config.toml
model = "audio frame classifier"
dataset = "single English command words and digits, spoken by a formant synthesiser in many voices"
train_examples = 78125
n_mels = 40
hop_length = 160
input = "log_mel"
spec_augment = true
win_length = 512
num_classes = 41
output_stride = 2
arch = "conformer"
norm = "layernorm"
activation = "star_relu"
mlp_ratio = 6
head_dim = 32
fused_qkv = true
qk_norm = false
dropout = 0.1
inner_norm = false
moe = "top_k"
num_experts = 16
moe_every = 2
expert_mlp_ratio = 1
experts_per_token = 2
shared_expert = false
subsampling = 2
layers = 12
width = 128
positions = "rope"
kernel_size = 15
residual_init = "none"
optimizer = "soap"
beta2 = 0.99
lr = 0.002
beta1 = 0.95
shampoo_beta = 0.99
eps = 1e-08
precondition_frequency = 25
max_precond_dim = 512
one_sided = false
adamw_lr_other_params = 0.00092
steps = 5400
batch_size = 48
epochs = 3.3
lr_schedule = "cosine"
final_lr_fraction = 0
warmup_steps = 270
weight_decay = 0.0
adamw_weight_decay_other_params = 0
Rows from block 9 of a small audio frame classifier, named by matrix and row number. Rows with one number within an expert belong to one neuron, the router's apart. Each number is 500 + 25 x the weight over its row's rms, rounded and kept within 0 to 999. All counts start at 0. Numbers have three digits each.
After each expert's rows are labels from the 100 clips, of 14976, where the router gives the expert most weight on average: "lies over" is the class under the peak. Only what is clearly more common there than usual is listed. The data: single English command words and digits, spoken by a formant synthesiser in many voices. In brackets: how many of the 100, against the usual share in percent.
# router: router (model.blocks.9.mlp.router.weight, 16x128, trained with AdamW), inputs 86-127
# up: expert up (model.blocks.9.mlp.up, 16x128x128), inputs 86-127
# down: expert down (model.blocks.9.mlp.down, 16x128x128, transposed), outputs 86-127

# expert 13
router.13:467496521524490501495540543499448449490513512494484499487465545503472510467455494515462523510466491508527485491423525512539545
up.0:516476473477474449495479535485475484548548521482517489465459486516485456443491515465481497473512491515498511543505462493519478
down.0:500488468507513500509485514532516481468503497474525543499507549533510528524517489487480524444533504489474523461495456549485462
up.1:517519501519473476480511482523472504493502502489536454530490528511511487554497514446467451525534512497557536449439523485513504
down.1:508525504476538522538476485495533503536478502483484496484536514532466515451480488496500544531469476511450484511471545528490507
up.2:478513478471497549502558509526545525482517504496449468451497505481523485482523492514486537492506473487501447503480497500529478
down.2:533477529548486475541463552531483483464511497473500461478480500464481489467532473527489529555551477504475500542518473499478522
up.3:462460474520492531508510522477480538520470518496519520522521489518488491510516484517517508450488473472497522512512526502569512
down.3:505503496497519558506533488508464500475483480507461490473517591470502473464529547501515494484524529520488543490497481521485497
up.4:524468552477541495488456488488501482520500531514518478532551564509509492511520564497530511533482505493469492506501480546481474
down.4:474518413482543492490497523514502482486473508512471484506493542521497486470559501523521487490514480502489524482495480494475520
up.5:516492469513533514490482506454500455494521496518499528468535470495465502549484501469481549479520475504437495501493496516469481
down.5:512500494506487527477496469505492492493523508531520514492467451515452470483519519526514506508469501511469508483534469490527515
up.6:505480542551490470517496544557478464468525525466477467493526489473502529493539516510450478507483494497491510543482532473515516
down.6:554512545508506510489525506510504547514530486517484481484452513540508506494471479522463460480467466510519506493488475568497509
up.7:466522524510510545482498523495505552497508520527525499498515485488458510479542487494498529480530503479461524513505495491532473
down.7:512533526504518499525522452504531523488469516504506441481540477500482543526483488461557494485547523501509512526503512516508536
up.8:468468508494480463489456468491477543515527476521477500528505496523476505523487481502517532492504455525501519482525563483490495
down.8:495491490524483456538535530513536479517543468536494438538518486523508437461492502524501502515483486491475507503500470456504539
up.9:522484489544515476471519502437457537517456501460491495495521506525517499484527483518515481479481572509457509453548518478528501
down.9:516487510467510529494497499489472483538536506506514497465474497463506552520512539487469516516482442470529467480476481467506475
up.10:459453530499530485509527475518499448514490524495492471488490504474510489529486491491533465497514541532499484492492496492509516
down.10:512542538516485480504510494497520492486495475538492487465479475521556509496476500497529521528504495495522522524536493496488402
up.11:561494520568493476520509485512449487521466492510501494510514440485514502502485547493498500525518489489531485468519534491547528
down.11:513478471510503557517476529497464506548526529511524561466486526489554530502516501512529527508523489506499511537490506454485489
up.12:503498494457488527494470524505504542505497490504459554467517486489507496503477537467473497489508476520490497511501470512512464
down.12:481480507524494516479509520492480509539534498519516480517522468472520520513515505501556538538518513569534487468503502507549517
up.13:477469521520499553528476493493531502500494525453542524469521512474486504477455496522456510538546514498540486454494487473533474
down.13:489505507503549505482464537474517483513507529508523490503510470498507505521517519475515554481474561533494529527536530481518499
up.14:495485501497501484520482474515513521491507506484469532492513515497478497508532533521498478519518491486501502467502526527521503
down.14:543488489497521475488497490542501498524553533483502533482507522494480529475493508509494511527484471490535530510500560534533537
lies over: silence (90 vs 57)

# expert 14
router.14:519468487476460507461510535495487521496506532464487507503484454528525542471562512484453511534515505520522516482502505485518526
up.0:505522549476473468507482499529516548521479550521419466490535481515480517529496513519531533489523455483543490521507492477483532
down.0:512492505494530467495546485476486475508454506510508515489538542495564500481495503516460508486522497541534478491492512511459446
up.1:529527440518470489484486514522476506506516524529504497531454486485507523537543472485491505469527485498488547513482489531561496
down.1:496490502526561482494503537487500486502510514528511536513496523520504538480509533504505551505524527465464479491514516482541522
up.2:515530512490500536504519491512486484536461524488530475516523494477524516513504524508488502542483501527486451495487498521494522
down.2:493495532489515498483499537463487522470556459473496531548520515482490503531517478516552479485465517513454489507501480479497507
up.3:481482507476494468479522475521466480482477434493465524462473506491531446462526486512497512509480472450481500479482472513513451
down.3:527548534511503505574492539517504475495485537511474523491505557454493454495495495509522487507514478487496453523481506524449477
up.4:518496516465473481488517497450516540504462456486499505513486515499538474498536494500471516518520458524528499460516535497542507
down.4:504481504457496520526528473490486520509542477492517449516498464493500484550504526524568496493487457481517488479440502484477470
up.5:523508493494505499512491465512505525486497503463467487493458521494490477489474455439508479496522462467499499492537526457543522
down.5:532475510535483491460459500496533445464523462491498487501525463499510469460556541526522547497526527493484475525506493527469472
up.6:487452509476523526475538517532485497440490521496527492516503509488517541499482502521482517497508524498443493476490506498455561
down.6:508489504502470527543547469460502496537502547525495492532482488516495467467487519527528500487479507510516500553518470491549477
up.7:535501483490482508472512489525499542491494515478480465494475462519493502528527484514470518471559478495514477505470510521543509
down.7:485502462489514493461507493495520558498509514506518493511491476462486534503472510524535477464499514490478468461557493465489497
up.8:489489523485507461505479515528466520499489500500531520501497545524544510474507520494509487486490514486503451502491516473538500
down.8:480547498513525519503464522478482457514484492450529506488498500490485494493513465453485489517492490527520522512469473471489482
up.9:511528481525515513490431493510469536502501509515512520492510481448503476500509468531472435456503529481474485501479492508501498
down.9:509468515520492515519468484532495526491538498454479544489466476510514479493530500486535489501476491525529483490481481512493522
up.10:499454489494465509512504523497490504526487509454495475534490495516462549499544526513483529508515486525464494504519485493507528
down.10:469533477539534501520475526493520520485457542497491477496493484466518525502514525515532490469525510478526482489456502494467485
up.11:545484489448512518529487497461478453506487508532511535513477473511504531498492506484486474517494510496511522497506459534419489
down.11:487496507509506502463561472490513486476507469511520478497491503472521539454463518523466511500494531504508520453450501483497519
up.12:491493501485469518463481503561464503504532537555561531501551521521476448479499570459465565486524471512504537519482496519490457
down.12:460501479474463548515472490514537490482501500514456498551523449497501495473485490506539519512529496509525513489529505508488475
up.13:516475458482508502515467471463494470468476513517493509490502520511504507498485515499470456508496519540510509553513493502486553
down.13:510532501523491502489499481472531483498544524504484504526537489468536477518526486522519455501484457508497515521524534488474516
up.14:538512461481548499517567505548485513524471573460513531499518506490508530497496509499525501492506538530500477488495522494522487
down.14:472504515472489507511475487440453504522462544517447476512519505471531517546500524523480475502552464433505517508511479441473498
lies over: /l/ (70 vs 1.8); /z/ (26 vs 0.6)

# expert 12
router.12:485526474524566477514481461468530542491504536496511520477480506500488450509442487527524523484529482516506470478519513488443460
up.0:520481528522457528521530499545488470483492469521507472511519470498499525549501490504493475516534508473509527516558467521507464
down.0:520511482496492497483500520518470512470484510466472465522486512535532492478468495548530480497539492508474495541490498492478545
up.1:460509475489471478499491503498510506519477493535522542504525525515546530535511518499481458502507507489490510498484483490522512
down.1:521506546517457474508508492503465531507490534485516523482534486493460493504507468502526507504519537497463486450485541492472498
up.2:510493540504504539491519499486485516484521531495501538488481484469494488523499467450535452546476506443517472528485510528494468
down.2:455472496502507511439490532551510513498492530518489465538524491477469492502487473545494521516520520493509461532541462500491468
up.3:520493537490504479537487459477502505487528477499510480524504516482512495536484505501535493539541480517512458533526462528473487
down.3:484517513470492504469516464498541508519480527502493497482506527537507533498509523504481533480490464515522512506522524471539515
up.4:509528536504536521511516526512503456509518505515501480473526473444530474468465507524527479517520468497511501479493487513507542
down.4:490484463492488500520461448479452521489546503505459508450487557489511495463512437527530464488478496452465519531465484524471514
up.5:501493471485485519515496452506481505515481532514483460473505497486507459473476499508534507540528493526495482495480482534516519
down.5:471486558467491517505488497491500488503492476491495491498535507472506489456484538519520505521530475448500467520560499521515506
up.6:545526548483487474512459501528502503536517448459467508527488477456460474505512509472495500490486490490435520523507478484484485
down.6:478457494492504547501533462481515478503502468514514500546496508520490557515466456514549519492508479476495503522522503493511492
up.7:544467493491490551542478499510515501541527470545500509522463512488490501478512480533537548503508519493491484484471520517480537
down.7:511466540506463474452475501484503491496535532470495517526551477498515497453521500461473512508519519517513499519475531491539501
up.8:487544435507508548500556502478475488505509503520497539491510514498464484517476489512456498551519484500516550497475522466486500
down.8:513514508464486464463499477548502487479498532538526476529536494502502533519466527492524546512506472495513495494510498516513507
up.9:491515503508485527466534525482517528500528503508487509519460500504514524494460467511489481505475528478509466527505505498442519
down.9:465489516549503531487473497500539512506516558475469441503474527482472502487521486513516541552532491516502497478460476490478486
up.10:496473531475518450547498468483503467512499483532494501530500499525531535490430499497527518500506495542486502455468478450503494
down.10:494489503538511502479508528486526516508511510491498510489542492490479521506483491477470523536495502457501495544489500521550456
up.11:468493522530547484492517514503478531488495534501481458457476536504484501514513585505469499520526529515468503517512508511533471
down.11:539520478470476475526558527483500528495478491532516490482522459521511473527466483503519555541512535523490499459471511462520450
up.12:504522473513494516491493497479530497514520532503498512511446479481523522512488517490497561485471457521528485524480487503513530
down.12:536514510513507498480489483474446499504484474522519475524495495494503460491572494473495483437514492516517489510484443480536472
up.13:481514479540480512481544474461521511475526505513470507497529509543498486485484504492444533538512486507533488557539512470516493
down.13:518510437485475455548487510527498486499451511506535511471495514477533464501489528501524500496509494519481534469499462485524505
up.14:504516497504540457486498502500518475535513483481522520498492468487506524479531509494484478444475447524457526500518510480522474
down.14:475479483537527469490482520486499496506483487512506503502452519553490513514512475523521505508540479529502454488508511508494471
lies over: /j/ (85 vs 0.4)

# expert 11
router.11:526505522515432484521513504494505474472537480542477506542515492492521500517521486503535530456513465515540495489475535516505526
up.0:496472455478521515501507560494491527503503502448511499468517509554513568492537498519505478497500514520509474460527521491440507
down.0:530517489470502492525493499509509509501485542512498485503503544537453529478498537503501542489453466538480523512521474517509472
up.1:516503484534488501474475514476504492531524504533495497521475527488487478555494471443509446489475468474459531521495485471516518
down.1:504494472476498479508547462498496503503523516459529448550513485495506514508488491522486474513526498532488473564506473544541473
up.2:537492507491509537491463519493490502509504476522499508485524504534488533512482566519471492496479499461526479472512465541499472
down.2:524531470491518520534515468492454487488523486504534509485492502475485469476507508499503480514502494538482447505546510506515478
up.3:480514472461515513488494468504510546515505530457545528545488502540475518528538504492517488477468499523446500493513516540529510
down.3:507522488552511467518483522539488554479523531476514453453471459504472471499528511534523534525505525503523484508526562497468473
up.4:478461458473471486513548483487481504489517488547554493510494524480470422556516483517483519463514545476497499492490484518492542
down.4:525488493539528468493504539497542503512493493479437488482538486560535499553471504475513500499508500515469508491482511484466533
up.5:478535513524474500520462478528477512510491527475516484538551516470495482490475508463515530500539516494544559514503492491490511
down.5:465516488468518492493500474517491512509453520491546514488472506521473486478513477504530512496556517487538476530535500498500524
up.6:477471520459524512539489550490482474520548454521494512492497507513441527473534502526463471492496485527464519508514480489490457
down.6:524473492443479511491512495526519520513529506451553479472523514472505529501554508509501520457519461468467514458469475533531494
up.7:470535501553531519520490541502502545494541518525515521496538472496474521505511503487521511494508504516481499516518577502482494
down.7:465531480529514559472495482503473542439507478526471512475452490524498501494475546486515490515478494471510529485516463512538461
up.8:529485496489468518497521473503524485497518472503504489513514507476492541466420482504492534511472462482486558465571501520492471
down.8:458580511448522521518460489546485517483506470506489498518490485490485469481513516514468501472524498503508478516485518520543517
up.9:487505499477502515495480549506529523539484481509540451493455517475505486533520482484545477472493459551497445482510501543523525
down.9:483465488479494482514497527470487502485460503507480515477506510514478526495531505494496520470472544455468527499476487492512491
up.10:479503451504480524502477514509494471532466516466479497478508474483458504532528493508530497525475491501465513531521488521476443
down.10:499513515509478487502518521488511488504528492487509486510487463541502536479498509495466579506496490483461492484495497476517463
up.11:515509517452507473499485491488527515529565460482524492527491540533517494509526494519513524502514488536525503511510488514477471
down.11:498511479470510483545491512455529516523489493502493479468487468490477501497483464553434515498483481482511477488510514474555518
up.12:528528517519490463502470502523489508484495513521502514505497479471511460526455461519491492486511523507498511529458471474552471
down.12:517461514552516492506493486533475480488507448457511507494447549550499501489523508489464534503509538473533479537542449484499524
up.13:528519524488517444498456488493501487508520498537526501524471480487546482492474465515485501465493492485493495498479488550505486
down.13:517489530530483474484514527471510516503517455472498503514498494488553549501494533481534495551486536487491476519511454517529536
up.14:519478535538518522460476484506482474475513505538512438501505475446525489511490489508465492498522470506526510476479530482493518
down.14:506518480506473465547553488476467514521505496487501542519490486531458504501494526478451505475488509517509464453523510530454497
lies over: /p/ (100 vs 2.1)

# expert 1
router.1:490499485503532485472472478503510528487454477462481516490465513519486479488481472498461513506535522502546531478517491517491498
up.7:494457542525540450526465498503499458481567470495523531492532481475506513505536460547502471535525530501489497513548507501495487
down.7:516470501485531544526546508484504472478473546533469474517481503487482457489508511479458490519495513517514509515453476528491480
up.8:513509481460497495528476516495492488518465489488482486494449494525539449522499497501556492458524456500503485494467472538473481
down.8:471478487497490473484489497467491545499480535522444521513497497504561510517481491549495471479477510474519530517555492510505510
up.9:510479494494495468511519537499509476482511523479521477543488482550541473497506470515472521500496502533500530463477495493488538
down.9:490528465511530487498480533474516506503461438489492479509520497517528515468550464506552579505517457519489496499489522476494500
up.10:528479479514450494518530529501519545490481458539510520473502511473491490522502485537458464512547505470507518541506458474515508
down.10:504494511473532497455506488522532463499465505516506493489527448521530535506523504477500498507499457484509513466502533490501498
up.11:469519477504468530473491501501478512469459492506549500541506484505482513522495539446498479518499514491509544473463453511522515
down.11:454509533535511501501534485500527486557489517519517483513496475539490528502545461534496538510492504488505488507524495489514471
up.12:531501493447454465511502447475525515490496461490500492455528531518501446449472527480541534508525522479484474514469522504531541
down.12:538523511525449479481479526463449533521490465492511484494503545478514443475486464538498490489524557524498512477537493482519502
up.13:474480527491490539525509476505470460525524468492486489532490523518453548493496566485485509482469500492511480475535477498511516
down.13:526496488495462572497547531551529529496488465499492491504496500473450508459507496464453511536505505506525487500462476482530480
up.14:537482529485528482518466519484506501500531490512493483505506549561548511537513499493485554570534497469491482519529521517502482
down.14:504473535457488510543530480506531504503472531506533478537466488517515501514526458553485497459510494472501546515490483495491491
up.15:491503537533525472501478449505511535462489482474536511492535487484471505525495497465541510511478523499514475520499497508507491
down.15:514519486475473452484469456508465515520501529483540477479516534521486515473509491500522541502531492516503499476500519475491513
up.16:559439502487478442501486505519499547479537494474504529458538495519521495513522490483523489489517490488510456504538521498499499
down.16:464517521429478527498516512493507484534468518555495527514501451496508490504455516522494476490521498503483519515538516490501501
up.17:475544521508513536471477515527504457519522493561495478512497460476479513550486511506484471526525490479509516499500506466524470
down.17:480510577446506500525503503505506527512465520472480490466506531494540515463463489493499531490535490520484518478527510473493433
up.18:489472517536478517471496463533514516529502497508494474526516495504512526474533524504508528459480521512422513462522495532538488
down.18:509538432454513504460479515558482486507487496510544524490492535491486442513500512521492505513501461520486493498511512531488484
up.19:460492497504542508473483499511491521520495516516499477482522508516474530505511512493426475544543531504465504496496503504494449
down.19:524477465494450459514522514522522512483519484472525483512495496482511455472482449504499480509480521535524483527521507499472521
up.20:546489484524479533499467497507532478526535499496519542540537486520527478510514499473497517535511540499474497500517474495494524
down.20:521476511508539479454488482566500504511520479539552496509442513453450477474509504524503491479488524529502502482499510540495490
up.21:505522490530533492485493507463448516515560478488484488452499480517497513520530507503495466505475541530469485473486522522457528
down.21:474491509543485514502485544467509530475495486455507503507499495474497497529511504511501540501497536485514503506500498465561484
lies over: /tʃ/ (48 vs 0.5); /f/ (47 vs 1.3)

# expert 6
router.6:509506527507482504531479527533483519486490463525485475503522483476502483513489464514501454518501514470524483532494496531536514
up.0:504491529531509451488491517551467499478503484467511501531525509419500492513506439499513480534513544459533507519517475532538496
down.0:528492516536510496499468480487494485498548510504466496492527520494500490506513511490521496507476555497497519473510529500516592
up.1:489514498510531523494492523511535492481493508527488515515521526500503506510513458490496524551546437482534499504533510478502497
down.1:514495533503467504492466484508468501520480505530507549481482491512486532496498444501499491531494509477511535500515505490517439
up.2:505463526487529520520487478512518514580512544515499523454506536506520494516513496479478517517505490538488543483471511437524557
down.2:480515507509512480495483517505495487533463529523510536541503488501519532528508521495489532527491524518537454504439533460469506
up.3:499504561484528519529494469524529490535476484522499478475497493470515511520485519447501450458505515521457493491521477498446513
down.3:484468509517527501523552521511482469500469494535519488539491542479504524490475493460541503450508488469472479503511456529477486
up.4:515503478519461519481478520470504516538512543463486511498504512528526512440532490490514524479526474506509524479520482517468485
down.4:513471525490539490489514465531533473500485431478554524521517507525502496512492498499533491519514455473521498517478522511499458
up.5:494498547468473538527493533491487495512507473478506523454545511489520485467504500480534499475474470508530439496475524492533507
down.5:518492476520506486541508496501480506481475516475498491522489446485475502462537554505527483518474488518444468464498494521507468
up.6:476545489552519508486497511484522506532541497472476491489454491448506530522493531510533486536477508509487508518486494525488531
down.6:466500523520481447516550499499497471506494504474471511527529449513488487487503515490516491493511547502484511471499506519533468
up.7:491467546548465492495521532471504470485489462498515492544500479465527476496512483533478446481495513533535502469477524520484520
down.7:493546472505461501494519496515505531474510529508494488525471506467472511443497517520453516484524480518490519497533498515483502
up.8:482516476512480498486493511481538510478496491493506525503522508473505474472495545520531471529504577441497514468474494507483494
down.8:512485479506493483508498552546486474513527505566507521502481505499494512433519510521510479542511510499554528479470480470518538
up.9:504458506492514511522544527479473498478488524466488561505511487490503540527530495526515454516503534471463488503541475489464497
down.9:508495460504542514496530508551534506505531505520485479509494498524540516499510555545507453516523512525495500475541500510526489
up.10:546463491516513495520479513508514512482474494487529512510519458532495492508548499479514514482477468476536500535505493462497452
down.10:513508523487489519528544496501512512507499482531525519480495498500491499482479516519520497534472470520481505485510510507486492
up.11:497538496545517519525562516534488505500490478486463489510529486493502474548491493523493484475473477494471507466481499452499473
down.11:499491463469533472469494492489513480478509488488476478460495517507499534486519476566504512533497474506508482567507470488465543
up.12:510508464469504488495485473517487514515526481519512478503486496494520488513490467521503454485489472474475458528509480530515491
down.12:487510520519498511514507475460484497507489490479520465502532531506519496491521533507491530542541531503502505527530520520485512
up.13:532519489508519511495488532481467536526507478508498467480518500510517494465552535518460463510513511498502480493510527496509489
down.13:477527530514506478494497490505514495533507510495505498496523483526501495513488481544507485492528474486519503522508452454497551
up.14:491509540509449544515494536513479509468482511505440527505525518470485515466511534489491477519458444514513461494454484507495545
down.14:499484500468473449522510496560487511516449479516476466525532486464461483500512531519492501458475478494449521503519525528513489
lies over: /aɪ/ (99 vs 2.3)

# expert 3
router.3:482498486498464515497506564490508449537518490497534514494488452523502530477514491494475530499487520466502515497490497489457490
up.0:491515491483484507531505494517532465534500517510499523491462483489500524473480476505468520485465511542501505520574441500491489
down.0:450528515524509495508523482477518498571538493463549514482538481486442481488471474457564457562484482489500517494491501500493477
up.1:449485472542516514534489508483483463473505476501494485495470492520469545510537552479528519470449501484498510481526500557499495
down.1:528470501511497477487525461511504523494490522520498519526495509528513507500525491545485504540489497506501486532450483489455531
up.2:450520504491538479523467505470527496507477510532525501494478513487525526482488445438525485501520466484520473494490473470557562
down.2:511493495477451504495518524466530493509531554535495518531551486508492468535465502516478481499518454513520487525448481513492517
up.3:483496510524523503488532492502484474453527502517495477482475522473521498536515477485525475520489489462500483529499488486463467
down.3:545476554473494486451488477474490503497508434542457480491484485501512517437492465489534467516503480479527489485499477491506515
up.4:480518558481497472515564523492505503515508502500492470470516519445509482506492481492494509505498524477527516530529505543496516
down.4:491542476498484485478478493463501484519514482512518498484501503520500496435510554523551482519462542520545485491529559490506518
up.5:518525504482534494468494454490543515491507489468475546491487462475506473438499498482501501506544495445462531514464503499513500
down.5:539512543479507490517473473518468476466508514512496514506539483495520505468531507478505512480489487495518503525478503497484557
up.6:516491496518504470499553515496503459455520509523526498506477489475516529491525499484483483479482501504461491504514509473503504
down.6:506507482502499521522500477470503464492509547531538485451441515506518489508485509532493464477522538520494498490480442495509505
up.7:517521484533525540454560491488519515495515511496474512506515530480465483496485510493509479488504481475482463495491459533547468
down.7:511458535516458473483490527519561554514517498534477535509464486512482461489500475491502470483494523528480515496565471526535512
up.8:483523488520496529477573475514512524488460464498490526495480503493513470486467448531471455518481462499475553515502501469483496
down.8:496501502511501547517541542506453522476452489442510500486506467474478557508485454521498460537476484506470475471461525497491504
up.9:460565508502490464500476502469478539516525485502541526555502494486508475496523493486447500495469549485491537509486515495476491
down.9:526475507516518454548505525539467497503491540524542499496537501516474551481518488527499532469481522490480457532522503512528510
up.10:515510486485528518510510537494524510475463505447462520476497487459522542510456494523534505473509505475529503490489525454509521
down.10:480523577486460504499483469554456514537490496509532477485526500464479502496539531509505488489519502508463502501514507493551504
up.11:512502516555495532486487489505468549526534503473510519533506477544468548499556513512509522520529536496498516519529445504531505
down.11:518490482436499481506518465482506483500496524473487462506520520507473526482496503510472495544475499475520511478492512503471519
up.12:474519481498563497482510486509487498500491486531483491498552507492511498518502485527492500476498549511464503560462514500493485
down.12:508473477497531494512512524488509527482499536481511494462489467481520501435502527489526500503544486495503501501471478524514480
up.13:527545499504492525533489455498500494476472500495481520486429492462533526516513557493484513474520491525517513481465476542449533
down.13:494495518450480483495514493525501509484512493543477489440540498499481525473466478535499536521517510485523493494531538489531495
up.14:491467498445520497523483500554509487525513507499512549549444478478480502490475510506503454461515526502462495491463481490494505
down.14:455531481449468504509506469432488492494562541498483516472495491497516523494502442519460523554464480486504484495509478502524466
lies over: /oʊ/ (100 vs 3)

# expert 5
router.5:466516492509492471497517458503500494508519519499496460472480451505490499489523545499472504485465486510510515533516539509532483
up.0:449512496524536498507493540555473546528502506462521490489528482516467469513526507515534454508487553507533505498499491509519489
down.0:485467521440511515499520492487455498462462503496490499481517447477497508507496506492523491501532464504537507464502471505490507
up.1:517487459557497508504471472557490490440493488479493497530504489501524537486525475516466506487482496471545533484530485504463463
down.1:534482491524499510435509518473521495497514509493521495467502473477496487508493498520490495516522519464509504507548493470485530
up.2:470524493528519470577514518464459463502471471476494537494526535438497522496493536507473525513501520487521509492499544529504493
down.2:494509525469495538508520464473520540513465543499529483468486523500492466500457502488498517527512479513518450507502457526502509
up.3:464501499532494509530525524502504483520489511501495499506507480497443496518531504542497528490503495519534509493512495504551513
down.3:532510486504458488479489481471470501486500480475445506464487542510487445489522485472484549480514512523523529466484556478470487
up.4:536480500489482465472535513499501514547503508537507541551490477513513484535472497547529526500508461523475522497513489512482506
down.4:505511538479502529492499476502506494472456483488516536528525518531486479475500511473494457501460489482539469480515458500473498
up.5:491510532500492501491517484494451522501477485489485511493504512472451507542534497471485511472482503492483477543503530489501471
down.5:488472513473513520553497460494463531496497500502486471481493507485491466516474491482488500514491502495520454496500506571517445
up.6:454536490498496524511459487513499481483523524501542473558479449475499519532525487504490488490455534505528490498505505495560498
down.6:542522515534450519472511483492480512470531512507469505508509480500493510502528493523479480505488491496506534489507466471511528
up.7:496488490504478471459497531486506496488507519462510511520513524485474477501499508514501535480524536513505471460503524502510480
down.7:495493530516501492510559468496491522493514524537505477503515516458479440491487532483502489529472481449500514483494470541536513
up.8:494510459548519517501513536507495479490526491515541513524479499553535476501473491485491464475444460488498495536501484512536473
down.8:495499491493504478497509524536509476496475517550479500495494432449499517473462530540494472494506517485525430448501506485504538
up.9:495520506516499516516524482502525497525474502508488456501519508501497479516486487463500492515482464487459521497494543485523455
down.9:472514501518473533463463505490487509538477478505504518530501542567428495499480470500523501491510504508503454506507482518514485
up.10:573539499524462601499522516498492495486487504563450492497539499518518491471483544473471476502491488470520501504478550474508493
down.10:504481489478521469518518545524499491546448443488537524509518513481515492514447538461489537481502503478542516508450489545481495
up.11:464503495510532493480492507469500536485456522523496475508480490500476521473545492502496520482467456471529545543491519502471490
down.11:532499471476486525522466486528468493465512527504473526473508520513486511509520500490530528472518521523463510548530459475512549
up.12:511474460516495466469513498412466505512526484481511532513479507497521509482481483498496509497511487544491525480484521474489469
down.12:521530535487511464518511478483502505529527437466492518471515499503532513515488519491544497504503488524473473510512491505541480
up.13:452538537481538510538467521575508460504463471540511483510488480521491471489487492517498500515490509482543500471476501499500484
down.13:526552497479467515464473491479513494498520514483491493491479504530529482466498473548488487510525509497505485492542534494533491
up.14:512481505502499502525488518517531489516513559467494496512476521541506499547504498508505440488456507551497519519456486523494459
down.14:491502502518536520526466512533512450532514505486511496490511447504476502514500530466518454511539473485540454499481481505509510
lies over: silence (100 vs 57)